Weights of a small image classifier.
Model: 1.74M parameters, 24-pixel images, arch convnext_v2, norm layernorm, activation squared_relu, patch size [2, 2], width 160.
Training: adamw at rate 0.0012, 18900 steps.
Data: 195000 training examples, 24.8 epochs.
Rows from block 2 of a small image classifier, named by matrix and row number. Rows with one number belong to one neuron. Each number is 128 + 24 x the weight over its row's rms, rounded and kept within 0 to 255. All counts start at 0. After the name is the row's rms in percent of the matrix's.
After each neuron's rows are labels from the 100 images, of 14848, where the neuron reaches its highest value: "responds to" is what is common among them; "peak on" is the class under the peak. Only what is clearly more common there than usual is listed. The data: rendered scenes of coloured solids on a plain floor. In brackets: how many of the 100.
# fc1: MLP up (model.blocks.2.mlp.fc1.weight, 640x160), inputs 0-79
# fc2: MLP down (model.blocks.2.mlp.fc2.weight, 160x640, transposed), outputs 0-79

fc1.581 100 [ 89 162  80 203  89 127 135 110 149 155 115 127 130 114 120 134 160 119  96 176 139 123  72 149 115 134  95 137 103 115 142 126  89 130 112 119 131 129 132 121 185 137  97 118 131 123 143  94 150 129 116 128 128 108 104 146 155  85 121 137 112 167 157 144 114 125 156 160 115 146 110 119 120 153 124 102 118 116 158 206]
fc2.581 121 [ 92 118 166 116 135 110 143 116 158 119 117 157 148 136 137 128 152  79 146 122  82 122 175 144 140 127  83 113 142 138 118 180 111 134 107 152 108 139 135 129  88 151 112 101 109 172 118 159 121 129 115 110 106 166 137 155 148 114 129 193 114 118  94 114 119 183 119 115 153 130 117 103 119 120 132  90 152 123 125 113]
responds to: star block (42); largest object: star block (26)
peak on: star block (36)

fc1.49 097 [141 165 121 141 120 161 120 104 133 124 113 100 103 136 125 134 144 110  85 138 114  63 109 154 119 136 148 150 133 108  95 116 104 138 134 151 134 158 132 116 148 145 121 123  91 107 138 147 162  70 133 104 118 117 153 121 133 126 120  99 152 123 135  90 109 106 124  99 139 133 130 162 138 126 135 101  99 130 122 103]
fc2.49 122 [ 94 166 122 164 186 108 121 133 140 116 138 146 134 115 115 118 144 144 142 130  77 108 126 108 124 124 107  90 168 117 154 165 102 151 113 133 103 158 139  84  69 163 112 114  92 141 125 119  88 136 148 126  74 149 161 126  83 120 101 156 180  83 114 140  88 141 129  64 113 149 128 158 126 122  88 141 133 132 115 144]
responds to: jack (50); largest object: jack (25)
peak on: jack (46)

fc1.305 106 [119 116 128 118 128 149  84 114 188 145 102 119 139 124 156 170  84 163 143 183 107 125 127 116 116 153 113 199 125 108  93 103  95 116 123 132 100 115 111 115  76 156 117 132 129 129 146 121 110  73 131 147 135 141 140 115 125 123 143 111 138 119 161 122 138 110 153 111 148  67 100 121 115  80 134  89 149 103 153 175]
fc2.305 117 [176  78  87 125 131 136 152 141 111 126 130 111  87 179 149 104 110 132 108 124  90 128 119 136 114 117 153 121 109  84  97 140 101 139 117 128 103 128 104  76  93 149 152 116 141 139 142 129  82  93 123 180 145 123 125 183 175 116 126 116 123 174 144 124 127 120 108 146 121 155 113 103 144 127 115 116 120 118 131 105]
responds to: sphere (35); bowl (31)
peak on: sphere (29)

fc1.216 095 [143 133  93 130 121 124 135 116 133 146 114 124 145  90 114 127 104 139 142 183 127  94 109 155 145 134 138 136 150 138 105  59 106  83 144 140 133 150 132 168 154 146  89  98 126 111 110 106 124  83 109 134  85 134 124 147 141 144 115 112 147 163 129 133 116  99 143 144  89 168 166 138 107 140 122  77 150 137 180 135]
fc2.216 107 [159 115 140 105 140 121 136 138 145  93 125 127 133 102 116 164 122  74 129 145 104 144 126 130 162 156 165  97 110 129 105 144 123 146 129 135 147 100 135  93  50 140 152 137 104 105 111 151  79 143 158 119  97 132 138 105 102 107 155 100 132 112 141 145 122 141 143 108 128 141 120 104 174 147 158 131 126 134 120 113]
responds to: cog (49); largest object: cog (35)
peak on: cog (39)

fc1.53 098 [160  98 122 119 155 116 144 106 117 155 139 136 127 128 138 118 129 139  95 130 117 138 119 116 114 123 105 148 107 160 114 141 119 118 118 161 116 116 174 167 113 126 143 120 158 139 142 114 144 138 125 129 160 118 115 118 121 126 138 110 144 117 144 164 122  84 134  85 165 133 154 149 136 128 146 123  85  99 109 173]
fc2.53 107 [128 135 124 125 120 117 101 160 147 108 144 150 100 178 125 149 120  65 108  95 100 151 166 144 117 126 102 140 123 142 126 156 146 137 114 165 129 136 155 119 117 111 177 122  73 121 143  97 148 132 133 173 136 160 133 161 151 124 100  99 149 142 122 161  93 144 106 137 132 157 154 154 160 131 109 103 131  67 121 121]
responds to: bowl (43); largest object: bowl (26)
peak on: bowl (26)

fc1.401 101 [132 115 118  83 150 140 118  96 152 135 125 108 116 141 141 112 110 128  85  97 131 101 111 119  74 126 157 173 118 126  94 140 167 133 129 177 105 170 121 130 120 155 153 115 154 112 111 141 156 103 140 123 144 116 124 102 130 157 136 136 113 125 132  89  73 105 136  95 140 122  91 139 108 116 153 137 131 150 121 180]
fc2.401 094 [107 112 112 154 128 127 157 124 107 150 132 166 122 124 130  98 148 156 162 156 127 113 135 126 133 147 131 144  69  77 127 132 148 109 128 127 130 128 134 121  94 115 149 127 103 109  69 144 153 151 147 107 115 134  99 171  91 161 113  71  99  82 129 157 132 154 145 100 156 131 141  99 102 134 115 127 135 182 146 149]
responds to: tube (44); cog (42); largest object: tube (33); largest object: cog (33)
peak on: tube (37); cog (36)

fc1.12 091 [114 130 130 101 116 169  95 116 142 147 156 118 124 142 112  95 140 121 112 144 134  75 117 114 114 143 145 184 151  85  88  88 121 132 135 158  74 137 133 137 114 140  97 137 144 119 101 121 193 128 138 123 109 134 132 120 105 120 118 108 122 124 133 142 139  79 132  96 142 179  96 134 122 122 120 123 169 147 102 155]
fc2.12 097 [125 132 150 140  95 124 186 143 127 123 139 128 148 152 117 121 157 147 114 125 120 155 110 132 114 146 120 142 112 145 147 144 183 121 117 130 117 170  68 109 101  93 147 159 127 142  76 133 136 127 158 130 124 156 141 181 106 143 132  88 101 115 114 114 121  96 154 161 116 158 118 107 142 153 125 122 115 154 159 138]
responds to: cog (54); largest object: cog (47)
peak on: cog (49)

fc1.538 114 [124 123 118 116 102 106 132  96  98 139 143 121 130  96 108 128  90 158 125 200 148  77 128 115 141 135 112 148 131 103 150 161 119 135 128 151 135 167 139 145  88 181 141 119 144 137 136 117 150  95 108 112 156 115 107 139 138 114 143 156 137 117 124 128  87 135 103 117 112  83 132 100  96 100 149  61  91 141 122 192]
fc2.538 108 [107 106  99 110  62 163 151 128 133 149 117 127 139 121 143 128 115 113 128 144 140 118 110 111  71 100  68 153  88 102 143 117 155 112 134  99 142  94 149 126 126 110 108 136  98 137 103 131 116 167 170 111 132  86 109 170 111 137 177 140  93 135  98 152 158 124 105 102 154 139 118 116 146  62 109 135 102 155 130 149]
responds to: chain link (66); cube frame (33)
peak on: chain link (28)

fc1.136 105 [144 128 106 137 113 140  98 103 145 149 112 164 103  94 108 142 139 126 111 164 137 146 125  84 143 131 172 141 146 162  83 136 115 184  72 142 166 153  98 116 143 126 109  97 162 119 184 110 150 160  92 143  76 111  96 133 147 125 138 160 111 152  88 151 115 128  95 125 133 146 119 119 100 119 145 126 134 121 140 157]
fc2.136 119 [110 108 158 123 131  87 132 131 130 139 151 103 142 151 132  94 150 112  92 127  87 107 134 147 147 131 122 103 115 134 146 143 126 141 107 124 101 123  87 135 107 105 122  87 109 153 126 141 123 133 130 140 145 178 140 148 147 184  92 178 103 146 139  89 125 171 114  94 132 148 136 151 130 152 113 115 163  94 115  76]
responds to: chain link (41); star block (29)
peak on: chain link (25)

fc1.182 103 [152 133 113 145 115 141 149 116  85 131 114 139 147 111  87 138 121 146 129 121 118  92  90 139 152 136 177 113 152 138 139 143 127 110  78 102 141 160  89 111 116 198 155 116 122 123 116 126 130  70 103 136 140  96 106 116 111 126 150 159 143 143 147 137 113 103 154 149 152  90 148 108 107 144 147 111 163 108 140 158]
fc2.182 131 [136 137 156 154 167  82 116 133 126 150 119 125 162 131 133 109 148  87 154 150 142 153 119 124 187 133 107 113 159 100 134  75 161 135 125 159 107 158 101 138  89 138 118 135  67 114 111 168 124 143 116 120 105 170 126  81 169 149 137 157 125 127 125  97 107 123 111 121 162 144 118 134 121 133  70 145 162 115 158 114]
responds to: jack (72); largest object: jack (61)
peak on: jack (63)

fc1.543 100 [103 107 152 130 123 106 124  94 161 120 120 111 135 110 139 124 147 111 115 141 122 129 120 153 159 140 159 146 125  99 127 173 152 122 108 167 118 123 136 122 110 154 157 122 144 141 154 166 144 113 116 103 135 162 124 133 127 136 123 166 118 118 145  91 157 145 123 116  96 134 135 148 149  84 119  83 106 125 137 124]
fc2.543 097 [136 107 143 110 131  89 119 152 176 155  89 113 191  98 121  99 131 136 189 138  86 119 116 148 165  97  68 135 155 106 179 127 120 150 118 113 142 134 114  55 135 173 168 149 116 108 118 102 117 155 148 149 132 126 109 100 148 146 132 160 129 113 116 114 128 148 122  81 141 115 143 158 161 132  96 100 116 127 126 150]
responds to: jack (41)
peak on: jack (28)

fc1.74 107 [122 167 135 102 110 131 105 126 109 119 133  99 118 155 124  96 109 139 126 131 186 108 167 125 140  96 131 175 116 120  85 160 135 136 152 117 105 165 111  78  86 130 153 119 166 161 125 121 158 111 115  96 120 145 140 148 114 111 142 123 127 138 183 190 129 102 152 182 131 153 110 150 116 107 135  93 125 101 125 153]
fc2.74 104 [123 129 137 137 139 154 154 124 106 194 114 137 184 167 147 120 159 107 135  94 129  92 123 136 102  75 132 130 135 114  96  93 160 110 119 133 136 146 145 154 199  97  99 116 147 163 131 126 135 141 120 115 125 139 143 116 131 136 126 139 123 158 134 149 121 117 107 116 108  81 105 160 138 101 131 125 141  92  98 121]
responds to: light from behind the camera (53); sphere (40); dome (33); largest object: dome (26)
peak on: sphere (28); dome (27)

fc1.224 093 [129  90 102 120 122 158 147  82 163 158 115 139 142 140 133  93 116 183 174 116 127 111 132  97 158 153  89 153  75  96  86  82 118 120 111 137 114 148 108 154 115 120 115 116 101  95 122 150 123  95 121 148 101 141 126 114 128 156 127 114  97 119 146 186 152 127 157 186 138 136 144 138 139 173 123  99 136  83 152 125]
fc2.224 104 [ 99  85 144 110 117 124 115 129  95  84 118 123 122 109 125 110 121 166 152 154  77 151 107 140 155 124 159 140 129 118 121 146 113 112 152 123  96 157 115 118 112 107 100 132 114 143 148 171  90 114 151 176 117 174 112 101 129 115 115 126 156 149 127 174 107 123 123 113 221  92 138 140 117  99  77 155 150  65  94  88]
responds to: bowl (52); largest object: bowl (31)
peak on: bowl (48)

fc1.361 099 [103 172 123 134 158 188  96 139 114 157 134  88 121 114 120 118 149 126 117 148 142 122 118  73 137 159 145 125 156 107 106  81 105 128 116 154  89 152 118 121 142 131 129 105 149 119 117  97 103 160 128 135  91 151 142 133 155 127 143 157 139 171 119  98 146 101 132 112 116 144  86 136 134 122 126 130 145 107 112 187]
fc2.361 117 [ 98 138 121 138 143 134 164 122 124 138 137 173 131 123 133 111 128  80 157 154  95 142 146 127  97 112  50 143 153 111 133 112 136  90 135 159 100 139 115 165  96  63 131 113 118 138 108 146 120 156 105 109  81 134 123 155 131  76 148 167 123 124 136  87 144 190 136 103 134 132 139 119 138 129 127 135 163  68 132 163]
responds to: star block (46)
peak on: star block (28)

fc1.215 099 [149 147 129 126 119 160 111 118 119 152 121 165  87 133 107 159 113 152 138 124 138 115 108  78 151 141 136 119 133 160 128 142 146 138  73 110 167 156 118 107 115 162 147 116 141 118 120 135 160 118 106 157  84 101 101 112 107 127 140 151 142 116 129 153 107  59 119 187 135  93 123 120 113 112 145 108 136 110 132 176]
fc2.215 133 [ 99 128 128 177 159 136 164 146 135 141 133 114 148 157 134  92 141  91 153 156 125 126 117 150 159  90 115 102 117 123 183 121 114 115 152 166 111 135  96 135 141 103 123 106  79 140 138 148 102 143 122 127 100 184 141 118 122 148 133 143 128 138 136 144 108 162  95 103 148 136 117 140 120 104  97 109 161  78 125 120]
responds to: jack (57); star block (37); largest object: jack (36)
peak on: jack (52)

fc1.134 093 [145 153 116  76  73 161 108 118 126  74 126 116 137 135 106 138 152  89 111 144 136  67 109 127  80 113  84 133 153 132 131 135 120 127 173 107 123 166 113 123 109 115 121 107 141 114 135 127  87 150 144 144 146 134 130 157 119  88 106 114 127 167 190  89 128  71 141 145 151 133 163 141 176 145 137  90 119 143 154 112]
fc2.134 111 [107 124 132 133 104 133 121 149 139  84  91 162 129 143 137 152 114 132  48 160 184 141 128 119 140  89 132 145 147 147 103  84 140  99 140 116 139 132 164 158 132  90  85 102  90 151 118 106  85 102 109 108 112 162 133 169  92 146 104 120  97 125 108 109 103 144 148 115 154 121 136 109 123 158  99 111 134 146 117  84]
responds to: capsule (45)
peak on: capsule (29)

fc1.338 112 [113 124 125  53  74 134 136 109 132 122 130 113 115 125 102 117 135 112  95 145 161  68 131 117 136 149  99 142 144 136  83 142 153 134  63 114 160 137 117 130 129 119 151 121 152 135 140 129 180 126 131 128  71 129 145  94 148  57 137 153 114 105 121 130 106 129 127 117 119 176 152 128 111 111 160 101 101 115 136 139]
fc2.338 110 [ 97 128 145 179 111 102 149 176 127 119 146 136 140 113 128 120 127 168 119  43 136 125 112 162 139 155 152 103 178 124 123 114 109 124 131 142 119 123 169 128 103 141 116 104 148 148 140  93 130 155 175 126 117 158 152 134 148 145 111 140 132 130 120 130 101 128  93 156 108 144  62 153 129 125 122 139 101 127  95 173]
responds to: torus (41)
peak on: torus (25)

fc1.113 097 [113 141 137 113  88 182 103 110 118 160 118 107 127 160 114  99 157 195  88 140 119 116 121 142 174 145 144 113 156 122 103 163 109  95  92 136  97 106 125 107 138 132 130 112 125  98 132 110 102 154 121 146 111 140 153 159 134 134 136 142 107 163 138 161 131  94 113 196 138 138 151 130 180  98 138  96 123 155 151 117]
fc2.113 139 [104 118 133 130 136 155 116 120 136  57 137 162 162 125 134 102 125 155 133 165 157 126 122 140  98 111 150 132 120 115 146 124  96 102 148 113 116 155  89 102 118 145  87  96 108 119 127 116 122 110 118 120 147 157 121 123 129 147 121  77 121  88 143 192 116 154 148  92 173 141 131 124 117 110 100 132 146 107 130 117]
responds to: cog (85); largest object: cog (60)
peak on: cog (70)

fc1.16 087 [115 142 140  95  97 116  78 106 107 114 116 103 118 173 115 119 152 125 104 119 146 103 133 134 136 134 102 117 120 141 124 151 148 131  70 141 137 158 132 135 112 153 138 100 177  69 102 146 123 116 142 106 122 155 101 135 127 110 104 165 104 127 111 111 128  88 103 165 131 133 135 107 117 132 148 125 121 144 151 122]
fc2.16 096 [153 113 132 121 162 110 120 116  97 128 107 100 110 143 137 116 134 155  49 129 120 143 171 104 161 115 148 163 124 108 105 128 147 150 133 121 142 133 160 139 109 133 149 126 201 122 122 103 148 129 112 133 150 162 103 115 109 124 132 116 143 144 117 157 115 118 114 160 134 111  80 113 169 163 148  99 127 167 124 116]
responds to: sphere (29)
peak on: sphere (27)

fc1.415 091 [155 158 101 139  87 149 112 103 133 133 112 130  83 128 114 104 119 167  97 120 103 104 114 127 110 175 106 155 128  97 105 100 150 138  82 123 147 142 137 148 140 154 100 129  82 129 142  96 128 134 102 114 138 139 132 131 111 155 153 150 111 149 170  97 157 106 104 131 140 129 163 119 102 124 125 107 163 124 141  85]
fc2.415 118 [126 159 141 157 100  80 114 137 134 144 144 101 139 163 139 103 157 158 126 129 120 182 122 137 148 126 154 170 124 132 143 138 120  94 100 150 102 113 129 137 122  84 130 129 130 154 121 167 142 137 117 107  69 145 166 178 172 113 123 136 134 207 141  97 123 137 111 141 110 100 138 146 147 123  96 126 136 104  95 179]
responds to: torus (51); largest object: torus (36); bowl (29)
peak on: torus (45)

fc1.306 106 [145  85 118  96 126 126 151 110 100 117 137 139 122 141  96 122 144 154 111 152 150  86 110 140 127 125 112 151 149 124 136 110 110  93 169 136  72 135 150  98 108 157 120  94 125  90 126 128 138 119 130 156 174 129 119 104 104 131 126  77 142 130 118 137 150  85 140 138 119 120 136 129 144 161 129 124 147 145 179 176]
fc2.306 136 [ 84 124 115 161 104 128  90 133 143  94 162 143 123 121 112 156 156 114  95 137 159 150 112 112 138  98  76 123  99 127 129  99 143 120 144 140 145 138 152 161 145 117 124  97  47 119 112 156 114 126 111 101 108 136 135 132 123 129 139 132 131 116 108 126 114 143 150 121 147 121 124 110  85 143 109 121 158 107 131 151]
responds to: capsule (94); largest object: capsule (32)
peak on: capsule (89)

fc1.33 110 [104 116 126 128 118 110 108  94 135 146 136 168 147 131 120  83 153 137 131 162 158 104 135 113 170 142  90 157 136 132 113 112 129 138 120 141 113 166  94  97 115 116 139  95 179  96 124 130 181 169 123 127 148 149 144 161  97  97 138 104 122 147 188 130 134  82 107 111  81 156 101 107 150  85 131 109 133 117 122 132]
fc2.33 120 [147 148 114 127 148 136 141 106 136 143 115 102 152 180 128  96 141  95 101 116 133 137 134 132 154 109 141  92 153 130 152  84 125  95  81 144 105 115 146 148 141  77 114 161 124 150 141 135 121 159 122 127  88 160 164 122  85 143  91 108 119 179 170 167 126  96  98 138 113 142  96 101 116 109 157 120 130 128 126 140]
responds to: light from behind the camera (61); bowl (42); dome (37); sphere (35)
peak on: bowl (35); dome (33)

fc1.472 101 [157 149 124 118 128  70 136  72 146 129 128 138 170 123 134 126 125 108 131 141 139 103 105 136  69 114 117 174 132  93  88 131 137 157 116 138 133 143 114  83  82 133 154 119 146 131 127 136 122 136 111 109  88 130 140 126 138 153 132 139 123 121 125 115 102 107 136 151  50  60 108 158  87 128 137 117 140 129  90 146]
fc2.472 104 [113 110 108 145 195 134 141 128 139 117 132 135 158 148 145  97 140 167 142 194 115 111 100 104 150 133 137 157 104  83 110 119 119 123 127 110 157  96 115  80 101 136 149 127 144 121 111 143 109 107 130 115 148 140 113 137 102 121 110  55 144 101 139 143 125 131 112 111 144 164 193  92  95 103  98 141 117 157 126 140]
responds to: cog (55); tube (37); largest object: cog (37); largest object: tube (27)
peak on: cog (52)

fc1.557 101 [120 121 130 109 149 143 148 107 170 126 115 125 118 122 114 104 118 145  85 106 141  92 113 143 117 135 114 138  86 134 113 120 153 121 158 172 103 181 149 159 112 139  94 114 128 172 133 144 130 119 117 123 155 153 125 109 120 121 136 114 143 117 128 169 105  92 123 117 174 154 153 151 101 141 137 129 117 122 127 184]
fc2.557 111 [143 117 153 144  87 106 127 173 133 159 129 115 190 131 129 110 155 113 154 100 104 131 133 148  86 103 171 146 134  89 128 117 156 103 148 150  75 145 132 151 161 115 103 135 127 116 142 151 145 129 139 134 110 159 120 145 116 128 151 114 164 161 141 154 130  93 116 136 137  95 163 144 103 110 101 124 166  64 108  87]
responds to: bowl (77); light from the left (64); largest object: bowl (52)
peak on: bowl (74)

fc1.297 086 [145 103 119 142 114 143 134 102 108 124 112 106 105 105 113 111 138 156 108 119 149 127 151 173 104  95 133 130 161 121  78 135 150 150 117 166 124 143 114 183 155 161 109 128 138 101 118 114 150 143 128 115 128 105 119  89 116 154 101 147 141 126 110 110 102 120 104 120 127 144 136 137  66 127 147 148 115 129 135 153]
fc2.297 087 [134  82 148 100 133  97 172 122 130  98 106 156 142 131 124  95 143 180 130 130 128 134  93 113 164 154 137 153 120 124 137 141  96 156 139 120 154  94  80 131 107 190 161 114 115 144 117 131 143 111 159 102 138 150 127  92  93 102 142 127 121 107 130 137 130 127 122 102 150  88 151 136 102 158 104 141 103 154 122 169]
responds to: tube (51); largest object: tube (39)
peak on: tube (43)

fc1.570 103 [144 127 151 139 103 116 130 122 129 119 125 125 117 140 136 106 159 155  66 130 143 105 150 143 105 126 102 140 125 140 122 169 106 137 134 176 122 121 107 137 110 150 122 121 147 109 123  92 115 132 127 169 121 125 122 150 137  86  99 138 139 147 132 109 128 116 101 156 137  98 141 115 115 120 158 103 123 145 129 179]
fc2.570 100 [108 114 125 153  93 122 145 146 111 104 157 164 137 135 138  93 129  78 147 129 162 131 140 145 103 115 179 132 143 114 116 156  92 133 147 103 112 115 148 164 110  84 131 157 103 163 112 159 155 158 125 133 151 140 121 146 138 154 115 105 126  82 113 139 100 143  79 109 145 132 181 140  86 144  65 163 144 143 160 122]
responds to: tube (48); largest object: tube (30)
peak on: tube (32)

fc1.296 111 [173 146  74 124  84 129 107  46  96 125 102 148 100 154  90  99 140 149 128 124 164 100 159 159 139 147 117 157 102 114 122 134 109 145 123 134 161 144 119 149 122 165 141 130 126  72 135 129 159 162 126 119 106 116 113 148 160 129 135 125  94 127 124 103 107  47 105 114  98 154 132 122 126 131  99 122 142 150 180 138]
fc2.296 107 [171 117 150 127 117 100 112 126 137 130 130  99 111 166 136 102 103 114 115  95 152 116 153 112 136 126 110 203 158 177  57 102 163 110 156 111 129 145 149 141 139 128 137 139 135 129 102 107 140 109  82 145 103 125 116 105 128 129 126 178 142 128 108 162 137  64 146 134 125  88 123 107 133 159 128 127 145 129 127 168]
responds to: light from behind the camera (64); bumpy ball (36); bowl (29); largest object: bumpy ball (29)
peak on: bumpy ball (30)

fc1.350 093 [120 105 148 152 125 182  87  89 101 132 134 149 138 163 125 154 119 135 150 140 135 124 141 110 125 216 162 137 129 136 150 129 118 133 129 127 139  98 104 155  81 152 136 144 143 112  89 127 103 100  92 129 119 126 125  80 155 104  93 138 145 142 165 125 138 118 131 128 156 126 108 101 114 111 165 116 136 104 120 134]
fc2.350 096 [152 116 134 125 108 118 146 114  89 173 149 100 125 144 144 127 149 101 140 116 113 154  91 147 177 122 134  99 125 146  78 124 154 129 107 123 139 151 146 107 112 141 135 155  94 108 106 149  97 159 148 141 139 174 104 137 124 121 103 176  91  93 136 169  74  70 132 112 121 102 114 135 126 127  99 123 136  96 127 130]
responds to: bowl (40)
peak on: bowl (27)

fc1.81 098 [158 143  99 142 123  87 137 106 103 154  84 145 130 161 147 143  72 109  62 138 112  94 145 107 132 163 137 135 120 127  99 112 135 131 132 110 106 125 116 171 153 169 137  93 107  83 119 113 129 115 124  96 114 124 147 161 131 161 139 150 142 130 131 117 115 125  99 165 120  92 155  96 133  47 131 139 139 140 135  89]
fc2.81 117 [118 138 131 152  96 131 111 120 163 192 128 106 140 113 129 130 163 153 194  75 128 138 103 128 107 116 102 104 166 104  97 110 154 159 111 122 124 139 130 148 155 148 106 104 130 103 120 136 117 160 103 133 165 144 151 130 162  98 133 166 130 137 136 116 100 104  95 160  94 112 150 153 147 123 111 129 118 103 111 147]
responds to: black object (48); cone (33); its colour: black (26)
peak on: cone (27)

fc1.531 100 [120 115 134 106 118 106 137 104 164 102 142 151 124 118 144 122 164 158 108 157 122 119 156 128 125 100 104 155 140 172 128 128 154 155 139 123  84 149 134  94 116 119 141 140 182 140 125 140 172 128 124 124 152 110 121 110 110  85 129 143 137 160 147  87 119 113 119 137 178  95 111 144 139  56 144 118  77 163  99 143]
fc2.531 111 [ 88 144 114 134 153 109  96 117 115 122 146 135 126 118 120 157 132 160 165 130  96 141  99 140 121 156 133 115 133 152 153 119 160  97 127 153 126 104 128 148 123  99 136 112  88 165 107 131  74 144 155 105 113 131 143 118 108 147 106 196 107 117 131  94  94 140 155 127  90 136 102 147 150 120 125 176 135 120 121 139]
responds to: star block (44); jack (43); largest object: star block (28); largest object: jack (28)
peak on: star block (31); jack (27)

fc1.0 103 [120 112 120  97 144 102 147 121 115  85 119 136 112 143 101 119 100 139 115 162 144 128 135 134 139  83 105 137 170 111 122 119 114 119 155 109 140 140 134  83 142 219  88 138 137 133 131 142 119 124 103 121 166 130 161 119 165 137 176 114 141 121 113  65 110 128 154 132 132 156 145 142 172 138 146 122 170 122 152 120]
fc2.0 105 [150 175 132 145  89 141  76 113 131 146  93 167 134  99 132 136 154 135 142 147 147  98  90 138 147  92 125 127 130 135 122 125 125 150 124 114 154 121 147 160 115 111 134 147 123  98 122 165 128 139  99 147 125 168 123 129 132 128 101 101 126  87 116 125 126 150 145  70 156  79 121 156 173 126  84 154 148 107 119 141]
responds to: cog (41); jack (41); largest object: cog (29); largest object: jack (26)
peak on: jack (35)

fc1.616 101 [130 141  87 143 128 158 152  78 115 132  91 151 105 155 144 118 108 149 137 150 126 112 168  96 129 139 105 156 123 144 149 123 127 133 110 115 110 124 119 108 156 160 103 115 124 102 153  94 121  93 119 153 130 138 121 155 153  78 140 104 107 146 188 122 134 105 147 125  95  89 116  72 101 104 102  87 132 120 154  96]
fc2.616 094 [139 141 121 128 138 136  65 125 139 151 126 129 149 104 117 132 117 115 161 133 148 128 137 164 107 111 134 156  99 118 131 155 110 120 133 103 136 150 121 136 181 210 120  84 158 104 125 117 149 106 132  91 151 130 159 159 122 120 149  82 133 108 132  97 125 162 140 101  80 143 132  94 111  86 127  90 117 189 117 143]
responds to: tube (39)
peak on: tube (28)

fc1.422 103 [161 151 139 152  92 138 140  99 123 138 100 123 120 131 119 144 132 136 114 153 164 126 102 156  71 105 132 146 118 151 131 143 143 145 114 121 141 130 125 101 131 136  96 111 122 138 127 130 117 110 106 136 132 136 119 158 147 120 136 156 103 153 120 159 135  99 102 100 144  96 132  88 103 105 163 121 120 139 140 132]
fc2.422 110 [101 156 130 124 134 127 138 164 130 123 150 130 123 181 161 144 152 141 130 143 198 147 132 156 100 122 140 114  81  40 135 122  97 106 103 123 100 126 118 131 117  67 141 121  73 133 159 105 115 137 138 144 104 138 146 116 134 147 127 164 112 146 128 101  73 171  83 130 124 119 118 181 125 106  93 127 136 113 134  96]
responds to: star block (88); largest object: star block (36)
peak on: star block (71)

fc1.465 109 [ 81 114 160 149 169 137 148 140 139 102 140 165 148 138 105 115 130 155 122 181  96 121 115 140  77 127 152 147 137 150  79 101 128 111 147 153 122 132 161  78 128 142 109 110 115  85 138 127 108  88 111 163 160 114 167 138 139 113 121 123 129 151 149 107 152 128 136 131  88 131 149 103 128  93 188 103 105  85 138 126]
fc2.465 118 [138 169 146 157 195 123 108 149 111 123 124 140 128 151 107 111 145 112 132 156 147 121 108 140 144  97 132 117 170 100 167 102 110 161 118 104 136 172 131 150 117 135 162 114 159  99 122 139 126 195 109 104 144 140 140 143 115 152 163 181 110  92 123 151 118 167 136  71 152 126 128 140 124 120 107 126 111  74 130 116]
responds to: jack (41); wedge (34); pyramid (30); largest object: jack (26)
peak on: jack (27)